python train.py --cutout=0.4 --num_classes=6 --activation="squared_relu" --qk_norm=true --patch_size=[2, 2] --lr=0.016 --adamw_lr_other_params=0.0011 --batch_size=128 --lr_schedule="wsd_sqrt"
Rows from block 3 of a small image embedding model, named by matrix and row number. Rows with one number within an expert belong to one neuron, the router's apart. Each number is 500 + 50 x the weight over its row's rms, rounded and kept within 0 to 999. All counts start at 0. Numbers have three digits each. After the name is the row's rms in percent of the matrix's.
After each expert's rows are labels from the 100 images, of 14976, where the router gives the expert most weight on average: "top examples" is what is common among them. Only what is clearly more common there than usual is listed. The data: scattered letters and digits in many colours. In brackets: how many of the 100, against the usual share in percent.
# router: router (model.blocks.3.mlp.router.weight, 32x96, trained with AdamW), inputs 0-95
# up: expert up (model.blocks.3.mlp.up, 32x48x96), inputs 0-95
# down: expert down (model.blocks.3.mlp.down, 32x96x48, transposed), outputs 0-95

# expert 13
router.13 081:446455322540527535524471439556555436479521490530504458559486538557509479483535392465498426462474474454446508438506413502481516521491495427536598484463551518497478461464454477619564435501475410552488550487479477502560477575484403537556538521601517444459504505588558540477555562436468513514
up.0 022:496487505436515583570523609543495495520543533473509437414432500458515491536428552617529490541445538539466452518419475502589527472441531474559496544530459516529528517493423580564507453482489555553537497535499426457544441414439500453504443576387421464547507544403475410513553490605508486516
down.0 021:474467569493520570519590513481471451444432527585561397401486480418478449472525485513492428604417524589533538516509466465498526480580497518511504437492542472404475476455540492413505484518525531528596417457470534584557463445395484499523603614480511519520494494568456504570464552513482512476
up.1 151:531494488519461499522519603514414467445477494558465534519610499466497396494482526606518547533470457477463472505491511546576542510492500423498512533493495432526522554430439600596421554458486556429512567446461456522515470550541460484461447605397604549473511487433388419560464501478496532484
down.1 163:463471533450563546581497431538491493557505395435484477530538492483545565464502576438448518401577533597508490526488492581532414517381473504489465465458499671543492490561523476492505480522480451461478572596434545462453546488438531473505533535556451498502465541530464509472453561450389544479
up.2 127:495522557552486570486505511488470581410540570508488500474454562509546517446477539522518540480527570549417527545489502459584447564516425596470475535462475537492397496590444486402533434522539474612514455408445583481500510488490382461493555532483503482528439421460545499531539386534419512453
down.2 166:430373527530486467475519456539561522462668481454450507539574538442450546467502528512480513434396504545457410525465526684488469470451447444561481551439478501450576488503487490508501551554500527471490552467525452551544486475450553514527513545536454560468540553501506554488470454404545462537
top examples: count: six (93 vs 16.4); yellow (63 vs 19.5); orange (61 vs 19.3); pink (53 vs 19.7)

# expert 22
router.22 185:424513449571497491513500422500580471401556533562495534503478538565506416572573428463486405497464474440438494477475448520454496537442437500599556456533476538496419464527501456604542435529503445574415518482475413497600467504491481523483569522621580475521529451570515515435553515539492533468
up.0 040:550545518481455478540476397507542555519409477498494507467509474456443550455458589449523545533507509428489595413460420409556531508535506454484472576480523474508574496526504529463528544438617456382510564442566492545555519548474527569484420558368472528471471541473539489547417551533471517566
down.0 057:441506425445542442475475486567550470403562525492544431427470538553569474482537422520434483517419469485565495484394430450478515491484508496500478476460459529545560516466529457580550515501462515554484518556564382504553441488603445577502509402526547521543477434545548564461551529615588519472
up.1 008:496520541558515539458516515490521469486486417436488569447592432464497586494440515606506571538485417531504484529475563543507486437440547453419553524506496455491447537452478580355536569517492556399605412501579496480437489471524544501534515474450481519466520598405526508546545508468412481510
down.1 009:433489486558486517519474522527434423424630550496506461575497473536404548485500552491507486485458492600515574510474479395477387503460420478554564533440537387523449422449537541569462526471498560532521514576502560513475434504552473476489478548599504479472553436554509484580467500429444577475
up.2 036:494517566401565563482481455486475481557565421464542489515460583495570492437389409504485520570483512528552537485454550434520577458450676540433491571474553444470485545515459534433512579501509511490492478493562558454459512431520450503507526473351490537543490494524446532501451505426545507527
down.2 037:540456472437487557522515475449553474508463420529524468565391494522621454545469432491563503528556546512470585487531477496591514446602583595436529547508533496511464531673439492481499472500469538503459440525476492556456486476522483477436504480471454497483420496579437476517471429393485544574
top examples: black (66 vs 19.7); brown (54 vs 19.9); blue (51 vs 20); count: six (42 vs 16.4)

# expert 9
router.9 092:443535480576460541503446438421614420426528534565498478484488543557534461501521428462543425464495505452427529413469434488465495605448471489507532451486486562473474454462495434567536421472526426553426562476559445486573491504442438495478592497602552490555572471577521531423529528561544485519
up.0 045:460473548433432528490411521462506546563495577524485415509518539485539442482497493499426430547494539418435530522486472508536552378506535521525454605492517566541540531593392591499559504510493469524521500523496481509521444620457543494490431515400420526444423591493602485463573478521511459472
down.0 055:470518460460465489485472372462517530474468609491533470533415480490466525454483482565448428514477482503498512466576566599555496510529536601493447529523350455496508502558641514531435536440475570470472478480544521533522643532496487462466479458474532543541500574505555514448505397428472511537
up.1 005:472510534471546561514467515482495583507441498467505587434478458498495453474454561531486542526473471502551491503532400438464523596524568539517547573380470406520553612499463493561507435419451569444563467494536380585425549551481554587485476477547407502447522517487408460507483517561524483497
down.1 007:526495488468541507502427435424502476603452505497471480570598511451480539480464462499507452518476575416470504528452424607510481528544522527424515509552501569623473398572468460586532473482502552484544560499476466582503446509610507463497432560424536463465473397458500421574534558463545534508
up.2 129:594548565503470568527490470480461513598531547498471501507451460559434498388473463492472495513510463507581534426512475581608507520452506533500484473453431547561520480543414502413472515468492607371511449520433547475425618577450536491501430537452450518587493507576536488549489493547479442476
down.2 115:536502496570523460486395518561467459439502621496588496587636561445541536506525543562494547472537523491385408497457481537368520488536419475498511503429530494434461502531447443460517458536424490574505554510513442443517496562471565440492516513467445478548516545464495546517512499450560417566
top examples: count: six (86 vs 16.4); green (69 vs 39.1); orange (59 vs 19.3); yellow (59 vs 19.5)

# expert 27
router.27 094:507472553503541548524491427553559486487481464533567414537525531573441527602460421454514466503479479554448506450451484403454484530548593570468543436530559472469549484485539408542585471540455484519425512539569451452531413495457562420578620410509587477522469544566539524479433516503532485521
up.0 015:455478528490496495504433508422472432402573587467518549439552528519508412459510562512458501489519449529507602493463533595582466491542575464461494461506455553437460558491425552406556594454451485443531469464511523476565366537507496416462482546540527449542463582539407549490551499505545510557
down.0 011:526562434506482542519438520452450514457466450518584596539514499451533544553449539428479482458432427462587469580500517538605474501439539434462526550457558504562451463550485503605511449545434487468521480538427448505585391419589545556534481577446495527494514482485457436472557527447472582450
up.2 093:474437423422494504419497460441480467484570499493454581463517433519454503403565502461488537516527575484560459543498516513577442506480393513564467578428498553557495552473515516557511557553530437452529540421537593404581514470431429552457409528481411536511541555488523474560569499580502552509
down.2 079:476584511502488560532492475434511452455493477448467577503473470527568518465531490519488405509564546623472576516477538495503491430443473470571443443545497455423500518432505451518467516509585517429495434473596442445539493530531457346448506447440533468566543588551606486507479563465567571528
up.3 023:494485464490541454467468482397425557495566534429512485531536534467492523512476514481526469484436457467604536519476516451496508556578498478446594681532494451512428467433520494606560598481514515444490498395390533532521488536459475556466534473539496350465483478518521465541564512485492552519
down.3 015:494468511489497557471448544598515445471561550491587427507602485424477511447517506482511504466485495456409558572498528582510481480453453461581397421478473486530546479493517479496535499491604547476534509466592551552511472457595513461484484345533489542552469566513385532481509513425427532427
top examples: count: six (84 vs 16.4); red (80 vs 39.4); purple (48 vs 19.7); orange (45 vs 19.3)

# expert 15
router.15 084:473511397536573443455496458537536491423537560536476480543452575478549450577531453483465540484459548414467479442426459540400548524465431477569543504475467564494449497528501453595556461560513481550482525449504432532558433491579384542509572523556552457420542399543470573500568535509445478474
up.0 083:557396414494485525543418484552534460479531501471520420464587632507520501486458532556467455471474525465485489554589527427576428435533512588499456541502519523390461475563567573437464457451506488461474419577483475575466494541513541520465403424464550493494504511458505508527514466597589511557
down.0 080:432507512520454527523475471416508482388569484453560534493486499470501476422451465531498550455498506611439500347454644440450500440547450585574438492459421512418504511528488577564581484475525454555457529475508516564485574513527579558480458542544505521501497448475544519508552475531441515567
up.1 097:419433459421481567553505548539338496523462454573574601473592437577483611406492550541452510485451431448547456505534499605418507521468512499423525565529472466595486459519571518459490538567535417549485516489513501513486517504559481519502480509453486542454481481443463504477499507425514539457
down.1 104:495510544537396506505444427456502508607492479505509464533573485456527543477478581546567532478465536423421543545499516475533497474528534594502450409467550566474476536440576457489547466350455463448497521494494462495475433534457481488513545472636455533515544465578528502540503630488384478491
up.3 018:538494556515539476493506519471542511474471619482533481509474441491554513499488561529470448415489565472593458535484470526535504492515427574479521430437482541464551537559542455440488478448500636499622390489510526471491584402393465542456479494593471519596519518461489489453426441426584463519
down.3 021:484585470482533462533547437461515470553520409502508610493669573519557518487482443502592506541486515579507537406504554445383507524488443460522583528456503428558438446461530417559483447496516476544519503555437554519490501499522453449473503552477551417556491458546490487500460387423503499513
top examples: count: six (83 vs 16.4); green (74 vs 39.1); teal (70 vs 40); orange (46 vs 19.3)

# expert 23
router.23 104:463500394544498481494497453544583442448556531499503494497472571530514412600554441452474432463446500479421470461479394504443549498453451477573597461490531554501451471509558466586565469561525404559452541487543435551545474500540477555507578493578579438429534432563523555411515487541489503487
up.0 109:489516570488481565513497456435457582507630530494546469553456517486533490443505499514512471472482559520389512517570452439552411524486400525540493587469532354490496569494444519464465525522461517575537466584539533483444520482480607402483468511561361546538520432483510500538512509471479424510
down.0 106:520562484395478546471490526439515497510386431532471545557543605453456453391532546512455506467523470479455582517577498406520492481447491469523432476502571492527478498553511436389542477450506505499517473522504543563469474561590419484570476467387525589525569497553519439500574583463545562488
up.1 130:576537505464508459455491532500480526502558531512489505545510531438488457376443605468544521464508561520591535560574462531494517554498532449487404564525546521541493475477497431410432586497437616459584476425442605477522534430443496446493490439456424578514469537505465503514393525448517512436
down.1 126:550515452400563521412505503505491548460554563458591457457404561456511473470471452512520469521420508598538493540578487506544558418426507467520478562478523546513415549560406561475490545543500563552567445524514458557585459480521560527508507426528417513458498518457423422513447474607433486485
up.2 069:475552623426514568460562518491543557579464499417477419491500572490513527514488515455562484482410526591584591476505475442470417439463502561613500532519537475489545614427558498452532481436478506457450483437421563434465516468491513469466484593436412585461518484495502479498471521542519486539
down.2 073:635569503516451556624416543551499539558527543425423554523536508421589459460516541505572484481419414523425489526474511473464561480401422440479525490414497549498492463464394451491522484526413478592534503553486530556499444472478509534471530508521484483536564523534461493514411552504453543547
top examples: count: six (81 vs 16.4); red (74 vs 39.4); pink (56 vs 19.7); orange (54 vs 19.3)

# expert 25
router.25 091:496447451543509544534441400538591450482483472553497556432556479574418520448562432428527532446564460530428471504481437495505507520545482459541520430446523511425496387396467497588578478539509390528476539538490447442585546560468510550550526509559501485509550548613563540437485522466521488529
up.20 039:513549472591456465454445505607569484496623573449601504456455465500553432560419442507502543540463516370528465440518508532480492555510466451459471485452491552496449556564456613479505465491457430630534525536508498504517521515555452458463380479511497452489477543454526539466489561552464464559
down.20 042:490537541543469480497464410452496608551562532500478513623439583531490423564463488532486527441455540505481536393525453520541467501489504498476491448435460541369536535524516402460438537505533525619509425402515510510513477471411545523472535484517465504616572454491500494500482591484595467489
up.21 009:511602542519463535473521462455559532494578449491486482467567470495605616528507527573540551534519559510504452478399441596452356491471494533547504521518483550413496511488552506468466574489463433424491473475466542518532455514551454394485548472450507402549523489570380530532502412475504497530
down.21 008:451555578532520617410546491510457497497549583488505517463464550563427519488473459457413480547497389490557544510443492547550500565560505490530511444412458545480511498462516593550512454456476503453479490460468497510398581643510564496566544459441530406471475525513551471518522435462530533390
up.22 135:556564502450490458446504543506522540448447487433489357424464501479565510443473552449465619529535482453541534467528485439372553508525541495470437584556461492497463593506579494459466467532556472626411534474497571529479484533523543517447449548494481485476533489450448512585462499623472517535
down.22 121:590486519466517473502439579391543468476560514543517541469470411424525588464460607508567488493510561467437470573527420494543497508478479427527529575491581403420558521461487512539501576408568545425473489554587508517525448491518517510476465602444498457515485554422409514518541465481440465511
top examples: count: six (95 vs 16.4); blue (45 vs 20); the character W (38 vs 9.5); the character M (33 vs 9.4)

# expert 6
router.6 118:454521423530534481494513453500574472425557516539543518482471571525499428571556447473556439526478458411444475461484419515454551545459460475558585488506525503509457483563471451617565447574529436542424524452518435565583447494514447577517583526593599429442516431542513564423533498505505484521
up.0 038:585490524523413461551441515470527526602396408512488449431471463508555518452499547475497496518427477466510506490547483553508502534580533507598566457526516546496614528492443499482460489463499479513522455473447460550416397535487639462468447522486500626483489403509508414541533496597545549504
down.0 036:506499427517508617572441515419572471540507581522512499457412513382545592479524488468537415440504519456509553550553491560507513576352415438491465482478561498474543543412487456519455498516503476508462584424514472485532552431490523470471500479449531502533528502514579488480527593447600546455
up.1 075:503557557520408545498504521563490432432494507511486422488457442459548534548449486544542459552481511435561444512586597497471552480494518603402547433525488478544575508578448508501451488453512408439542449517508475514536464444484448495447524418585445628570428497467476501489644479506507510508
down.1 078:388588481583501546441529545505507556421479517575457504462498536436405445486456454499475444524484535503489471549492490606463515509393585465625511468534438578534445500476544509536495526575522544554552468396493499458488460538532535433533572466528564530497536468491501425451390449470588494482
up.2 124:555540512512448570505492441465464465516440466452507533489541425458526519415482528440558591546522529526448590568508485490537593499499485430449452466426562416405549555501522497472438423422489537525480536455550540513483568548467444521538478487456400547479456536479516480604500509678449520498
down.2 107:471427506478443560492503436560498407529467566474571459481513478562566446485370578493539569491504554472541492451458511582432595512490572474391481499489511559440525478577497499517579542598463513495466564447519392503555531537415426487498566516482512514474495515527470605503452413467522465448
top examples: white (48 vs 19.4); count: six (41 vs 16.4)

# expert 8
router.8 072:418482466521438509472481426484571411426547500477586487522493587500570480550451517543471484468528487519468531489489505541458513557438518510585562491430513534465537453501518470559550459506508340529462509429561450473588546461472456531473555546634513428444598437585499542470572448534479549527
up.0 108:508525487468469513464482564491433462484438446522410467481508489440538398573429536540514548523492467550568506366567570451439560400489500529515527501544491509547534506456613528653500514487554456485499500391509468470500469520562552475510481517544628434470542502527555456512501466474402536543
down.0 124:494401487508505558428507482450476435443551470495473528569512448517431482500484473569480499574532477502505484506500579512462476482406462480519453491469498528486527562752498517467460502485417494473495498460432499607519484473478539559500428514620483535468535538530548543522496458586405521546
up.1 145:506579499499471541441564446460559517518585484440518531467348576592573445578501465471535461511542427522516557416528503484591466516492482519480509489577500513510478461533533609575530496504541505432551441426465496541454437438488442459472481538576509432441502496602503486442521420537445534418
down.1 167:534436430472556561446492423484540408517551545568549551449469481547577591469550456498590431481565518417431524479599550482466449454527462435506481480503593414459533548541430402462473540515457466541475434444485490468511496560538527486566514445442569523552500476465508555540518504427618515496
up.2 090:509473410506474529521513614428500484501523520514509499517552544509479598451465521526474540469480455631508569497487598474494459477449471549471526472472471501491493581424435411429517561543381486521561452475457550580435535517534513488510527550415413552576455366581458513553481434521481526478
down.2 083:463384513500493458509532425442523504412527568479552504429539397563459614472556522530509487519424448526484476467470464518535508428561538489536448461453480432477573420643566561598492462477502456548450556529522504541593495506479582514480532515490521509474446536448501496518594441398477517537
top examples: count: six (85 vs 16.4); orange (75 vs 19.3); yellow (70 vs 19.5); pink (69 vs 19.7)

# expert 28
router.28 213:448550445574485500511467444471588448397570546576516525522476504534513418556552439466507400510456499460427519475499433524425494579431431481576557455529523516480419478536500443580504446514498448587427514461519442481586460491495447499466581523622559485487543433578505525455568514562514531497
up.0 014:472493439435570477530449491460537547599401443472408470537539562452474500534478431530514485533530483553577453555557533631488509425501511510460443581444455531543559544601496561440440462514521449498525499441386486535488482488400525484542549430537574561550496575448506455492498513423546465486
down.0 020:438503499453500497443508456565536481535624505534490505482387550451570442525566521485564434466515551458505435560437378613455522518510472485489491540523525583599489485519524541468486480473558419378482521473469476539458474546610553549462499546544442476542536407521461577506521483544541438464
up.1 044:549427473455528518510517532493457606562333545468481491512531540458478524561574583505503509552542564524473473497485548434513470500508555476518431525541557467522522490457454512344512561477578588451484502467405521477562525483439491548496503428423345472535504520513524485497459510465564490567
down.1 046:467559517550434540579501471424473428527429482487503526562393494525524541411523425389544508504472501475561551507446538453486456566485586528541576529479582453551509442561496549476514488428484497462512482552530508441461558514502503407491446483420521464654464631477447508519509510427517537535
up.2 014:546562486509435405463534474544474525511449427454572480530524489511436424470420532501504489534519503570597510557499647556599456499497558475426480550459485536554427507419510532431575535436497524404562441445480534492416497500490547490529409542465461446568588516536459527554492558501474449539
down.2 015:550525546488595606554519565477507463519594478468479488493446496468508579529504491535492398501573438563487532501496530502456515486517470504418558509512486490469460441442469492497424390523547620504372495447643534543472551452445490395474563543396491450455553497471502550516485552475517502465
top examples: count: one (99 vs 17.2)

# expert 3
router.3 075:475472526533518609572458500487549401491443507545466482549520515486584600481426514491475451487540523449450522467482526498495512575475464511501500466443526624496525491477410455511593455545447382611403578491569427473591519490491458481575545565500587600539533478503516521502495542469554474523
up.17 050:473534514446528523482543448447444461427579471430390417494548503576491518473447490490453432573412497471491522541461577526432513510552524407480515447569566532521557531511616524534480571536569462403509491563475501562474435530494442482583524506426594536514597471505440535461498466571465519441
down.17 049:500541439488404489493457493427453454415562588424600464521437427541498507452536573482493449495484524575440553518561566445456559393612421478487502593450541472545367546569529476528509537512472397474470534475477572451549575474494516550507487504540556506544436524503500501475524500535518484528
up.18 050:494575462514427551443493457474410533541513442561398572495478519523530479443462515559500449492453478405558585521510604552553545526551630548610520530521456525489510508513460454420499514504432543447427428529391584469477484411545561560464442484475516472530513503564490464444504516567513473503
down.18 048:515472548558501503495519563533634548481545541477553516415450506549599419567453485457484459492527530459426501459548468512427500429477436518569445458563464506470455615457427431518442523533590447523516456495462461509517426600502489461533549453495522538460565585521549527469393511418548447528
up.19 145:481521593507484529434542520437436533422519484485508545542456507504524499429503466465500483496575557417458573560543475567572429434456393600508492561437489529502517581631465534544477523518491542523513402423432532540491569502478553546438464613529466487513464489483554409500503470436410476523
down.19 141:496486511522589375445594548541530574470484560478398531450558552492425560479528519474467541420446506477462414515453472649470414469480447387564515481490434531495462494470543507569533452525593525518563468516539430472470512530471542484550496505516541463439501540484463518518530500633454489491
top examples: teal (90 vs 40); green (84 vs 39.1); count: six (82 vs 16.4); blue (42 vs 20)

# expert 19
router.19 088:488433529524581504568510492570424485465460468532491507486512570506500519437517416480509500487561495482536414498373568434570509578561489447506460480428484534512564420424467526517564456478522491518555508535555494430505473571464416634582557512453600511586524537479555515456454576415487463523
up.2 215:494467529650422512554518498448501512407468490481471634521553492530540485524550529484492481495521469483436499629500413487557437523443407495558559401472513489588384486500510569608478418452535478558456515418467504461543448464500500499462510570520540458471547489490537429460535531534511523480
down.2 236:464502480407576503505496530482497492567718397468460442552556501562486534460504523463500497539382544626429503465568552546525503447514472504457521508521539501461436542460467463512487513579511508486456542516468559459472516463448502523483502388526420507476452449503423555500518556595502485525
up.3 097:453619401542469491484496473438476498452536436535571495472486444450540444496548454535459518526493544483490447544387458477554467462471380541530481481560533390587500455527553540533453469580539561420547497475495484518518487503420555474476521594522565488431524533565484451503576463629572478503
down.3 108:487498555490534498515536554594491567603441566449420499539483524570467518473555543471451485513556467539476498455577467509511444412393586493592507502523501491593527409387505546563441434511543536470532450487502505459434502465522476485627492485436479490537414414487523499534495566389515485479
up.4 128:607469470480435497453547544537532567545527512452531496427555549475448501413470484541563559464516503454487507569525452471457474511472573487595493506466510465576533519493509471396483571514490544522556455519380575551465524522487566500387463594596475502483521487479431491576492428373446494421
down.4 115:500484412488472518548480531530540464549488429477503495566509512441493458526549503548502435480437451482571439527502558424536506513650378556451596527498578470585458465521441545468525506489490443492521560548504489472507622482452424563434559494510526453441493473461579436510557492358523542507
top examples: teal (92 vs 40); green (82 vs 39.1); count: six (68 vs 16.4); blue (52 vs 20)

# expert 4
router.4 110:479551455569502494518459470462546438441521636578487512531474542477581483438556434475514499454488556417419488558460445518526509565385429464602510494421465566537481419518449421534521448509491463558474569425491429454546497543489415511436533586558539524523563483514484455430536510558537472481
up.0 083:619537508452478472498494586516507489421514409536488534441413513526536409458380578523499512515548439589572520478577549527596569478608537514459518556478501482544459506461497525495526430493497422481572462379545539488443514478484410448462503465532489542501464447573436488548569480508473501449
down.0 071:521475576412380494490523437516467440486562492454494617434527422566580520519477465520504476524620464515581501508472615606402435477430567538564469474511563446484570539503488467497560520488530464511543433492441564488496447435499431540470515454454423547523472473513486532540520467535448566511
up.1 035:542500443490479486483448558467431562508507436450511535498432523513407484479507648524505425505483495570559521451472514449486554523485541603376407537497517497471500498497446494532509481480518482530544516474431589484478639523520501600474452504536509521502576487391528562470424401531516434588
down.1 032:488538643457505484489491544512479550413564491510486493548547493480546488501533489462412416521548570411384432454480473415566507522588479520474545527514413466548407463480445611532470553519553471560509533510442560500505618510463473505480453597495420432453519502516566478482503541449454532535
up.2 056:595477450453499428407556466497481483460624515401507561551467554488511572430528525487500519486410486518519574568491574446441576470511525449442485432438519495430494453524598483476503515464516569567588514589533510465484450437522544395517467492504570399452496584549495490485486433534495531515
down.2 052:532484549546500517471447400504539501505420497453539505574608528533474490447534574479491468491454435508487564409492506538526483440528502626446472502570415542481400565550467399538470582511526503460450494459442445497554522504529470472536509458459600571544562363472472518533423547558538477526
top examples: teal (70 vs 40); count: one (40 vs 17.2)

# expert 2
router.2 090:498565467519553497462514455386493486426597568520546429495449539561555460541499432429507469462464526424412548493499400604443545549412460479549568498523501542458494541541490409525576490569504413566473479419481483478530515497510443578503551526556509480495548393538470592466527512553514445492
up.17 124:559442475540428489582470587543546378520561442529476476548538479439508458523514509595470526556544505464460451484549433413488489486556421583467553535515542496516446493602485516496440492477484515479400539523490443552593464550529444466496456334498545553461486558521473477571517505454425554516
down.17 133:506450571553446557486539535450540470457556488510516475452526533444546457462432520554542516486511424472479493467446536592576483451541493556533429400517443578540602411496569507538493544472563433448544578525513429587477519529568392437439493483457551505546512415493462486493529501446601473407
up.19 121:469574641520429550537527476433431574570472455473476511584479510413544504491406523455419588588552531441551537552510599532511455487573530489468386457536512451520522588479454470456444504526497469486515493506515492538455561403550494481441479465488495547531454415395502517487489522577492516499
down.19 112:458606501534520565401583452497498502542519558588512458454421557510438543463397541479527433593585396541494514363528546452509553467565597515522454501537533525451510537560521518538537499482502475479511499363548475529497481461555486484482533515437399523514430503526444518470476447480468472532
up.21 113:618459416516550445506466489501468527374486596498542539495498496551492490453543461525549508402574540490567445573480476509435494462504512465499544507499543406439496561484481509458498527515537492565580488442411583476450544426453471509486433529484435518526489563411508454563475451452564551645
down.21 112:471545537496495411539475478506461504478523518416519453617509451432534494464529438512453497586475460452519540549478515470569511475481637522491519619517463424428475501507419583484448588531484538523418455474446549624475541478543560543486451377482489548495471516472536402595503487500489542514
top examples: count: one (71 vs 17.2)

# expert 24
router.24 102:420458513523492464512491450542616501412537490513513448531541476570455506557538474441514464487458487513424509417423480416390483540524440556587590400531507546471527475485576409565496408560502469549447534541550452457593451479502555456521553440545551492525456469532586561473499494514564461542
up.0 100:549558547376515457506523551551517422512503448468489450554511562481553588421465514431512474548529515416494554576511489523461511471412589467515569535491603465518545568453474523438398453440490552556468476507547532488500432527495528561534381492410427483460401519498496466541528518590494500557
down.0 105:490465493510569474453462634553513477456508607580504514505477516532405560610546462467506473518522450503508491567485479419426453494531498584496559627526476369522415460475484590495534535515458473443442506471511507486542383529492463473504542506575445423448490518526509485459582434512534462538
up.1 065:489484524567524460470501467486466532483445563523493585550528496499531553545510466537524515383532553443554454582473437519520423556498467437600535468475503475496509469495449449490462547492458566474574429384540441498506474500405509592541592559482507424559547621497540550489482456401490381499
down.1 055:571492481384508509448503467603494482504523392545549411516506458442526545441487565502500495524512466525359451468537517564573535491487508504485472447545456547551572507440590493528490477422504453466471476601571445492492441528452529554480462418589485585518567518464392467537531477595518535507
up.2 125:521583471551570571439510485500483512486553384471516460472384460492434520423476485530459416568532527535575514566459518527423430502503488496460537565536484414427422491552506594458546520538510474581577500463473501535526503410506459505441518543459481557572470462507427423470597530550477593546
down.2 156:488395470531595498535452469432578502483515464487521514471474540563531578518414453545506542495468460468520481426468632504499508500505473469411500496420477544423576512583504425533543543492497437494457535502591447474534517482540556455493554371504531449426523558534549571477494564373574493532
top examples: red (86 vs 39.4); count: six (83 vs 16.4); orange (72 vs 19.3); pink (68 vs 19.7)

# expert 0
router.0 076:473476436498545456486616484548544551495473471485469493449485540550421396643582421465458454493503466535531443450393471490494485502475460534517593453553451473512458514448530510546585446572469507532463563535464489464578464485423541524529568485589561377426525507451565559493469504494533521521
up.0 025:565550567492477615510458556441467461562503491494512409433481460576493519501594473453525540473557566476466572543520500511419436450445530430458460540503515445584457546483457501585531537507475538555462376385537470445467486420476530473437485537432563494523520524469526508542412566598507555512
down.0 019:484481516459527434559434506536525556546511534449511514583598594552441431553457526503540554421422432516456444492407535496509476473449508580549564471494464509516476573379514473500580525533409563530487558390551499478516512506405414512500597466523450599533466487491456538488434486489551498487
up.1 080:498504448522522480538379555486532477494565532467557517493452547574506509423555515427418530467489491463442525449478475569615551496521527469496504608475404480511453488569508496477530470472564595477475446388490561459465480529500520549572425448423447558468531578401491500580478561553579448471
down.1 075:394466489547464457471499544501453507539469506611400515488577391586534502381519506521589525505532496579461518462571452426543500544530433473601436457540423566523500502502502469498507441425547479401474500453523523485471478574471533544491499444516490590475519564502515438528473629470504542481
up.2 089:557486431457522562566405524617513463521562422444504538541502550486483514447559513477491548447426480456486520521424513538511531537395579548491549560459585525539619525444457462491507506560419503510455472397555474497497445516494518507438445486443477595511475518509491472412568429550523598430
down.2 081:631519473552480534541481403519523491502468445544525511540535436464532527554531497601559450540585470495547510502458420444491452594492467566419479491549523376487581538458510537499389512346490524473537507526541407510462511424485488545477451534518464521483518463457553477490428513587466508560
top examples: count: six (85 vs 16.4); red (77 vs 39.4); orange (54 vs 19.3); yellow (50 vs 19.5)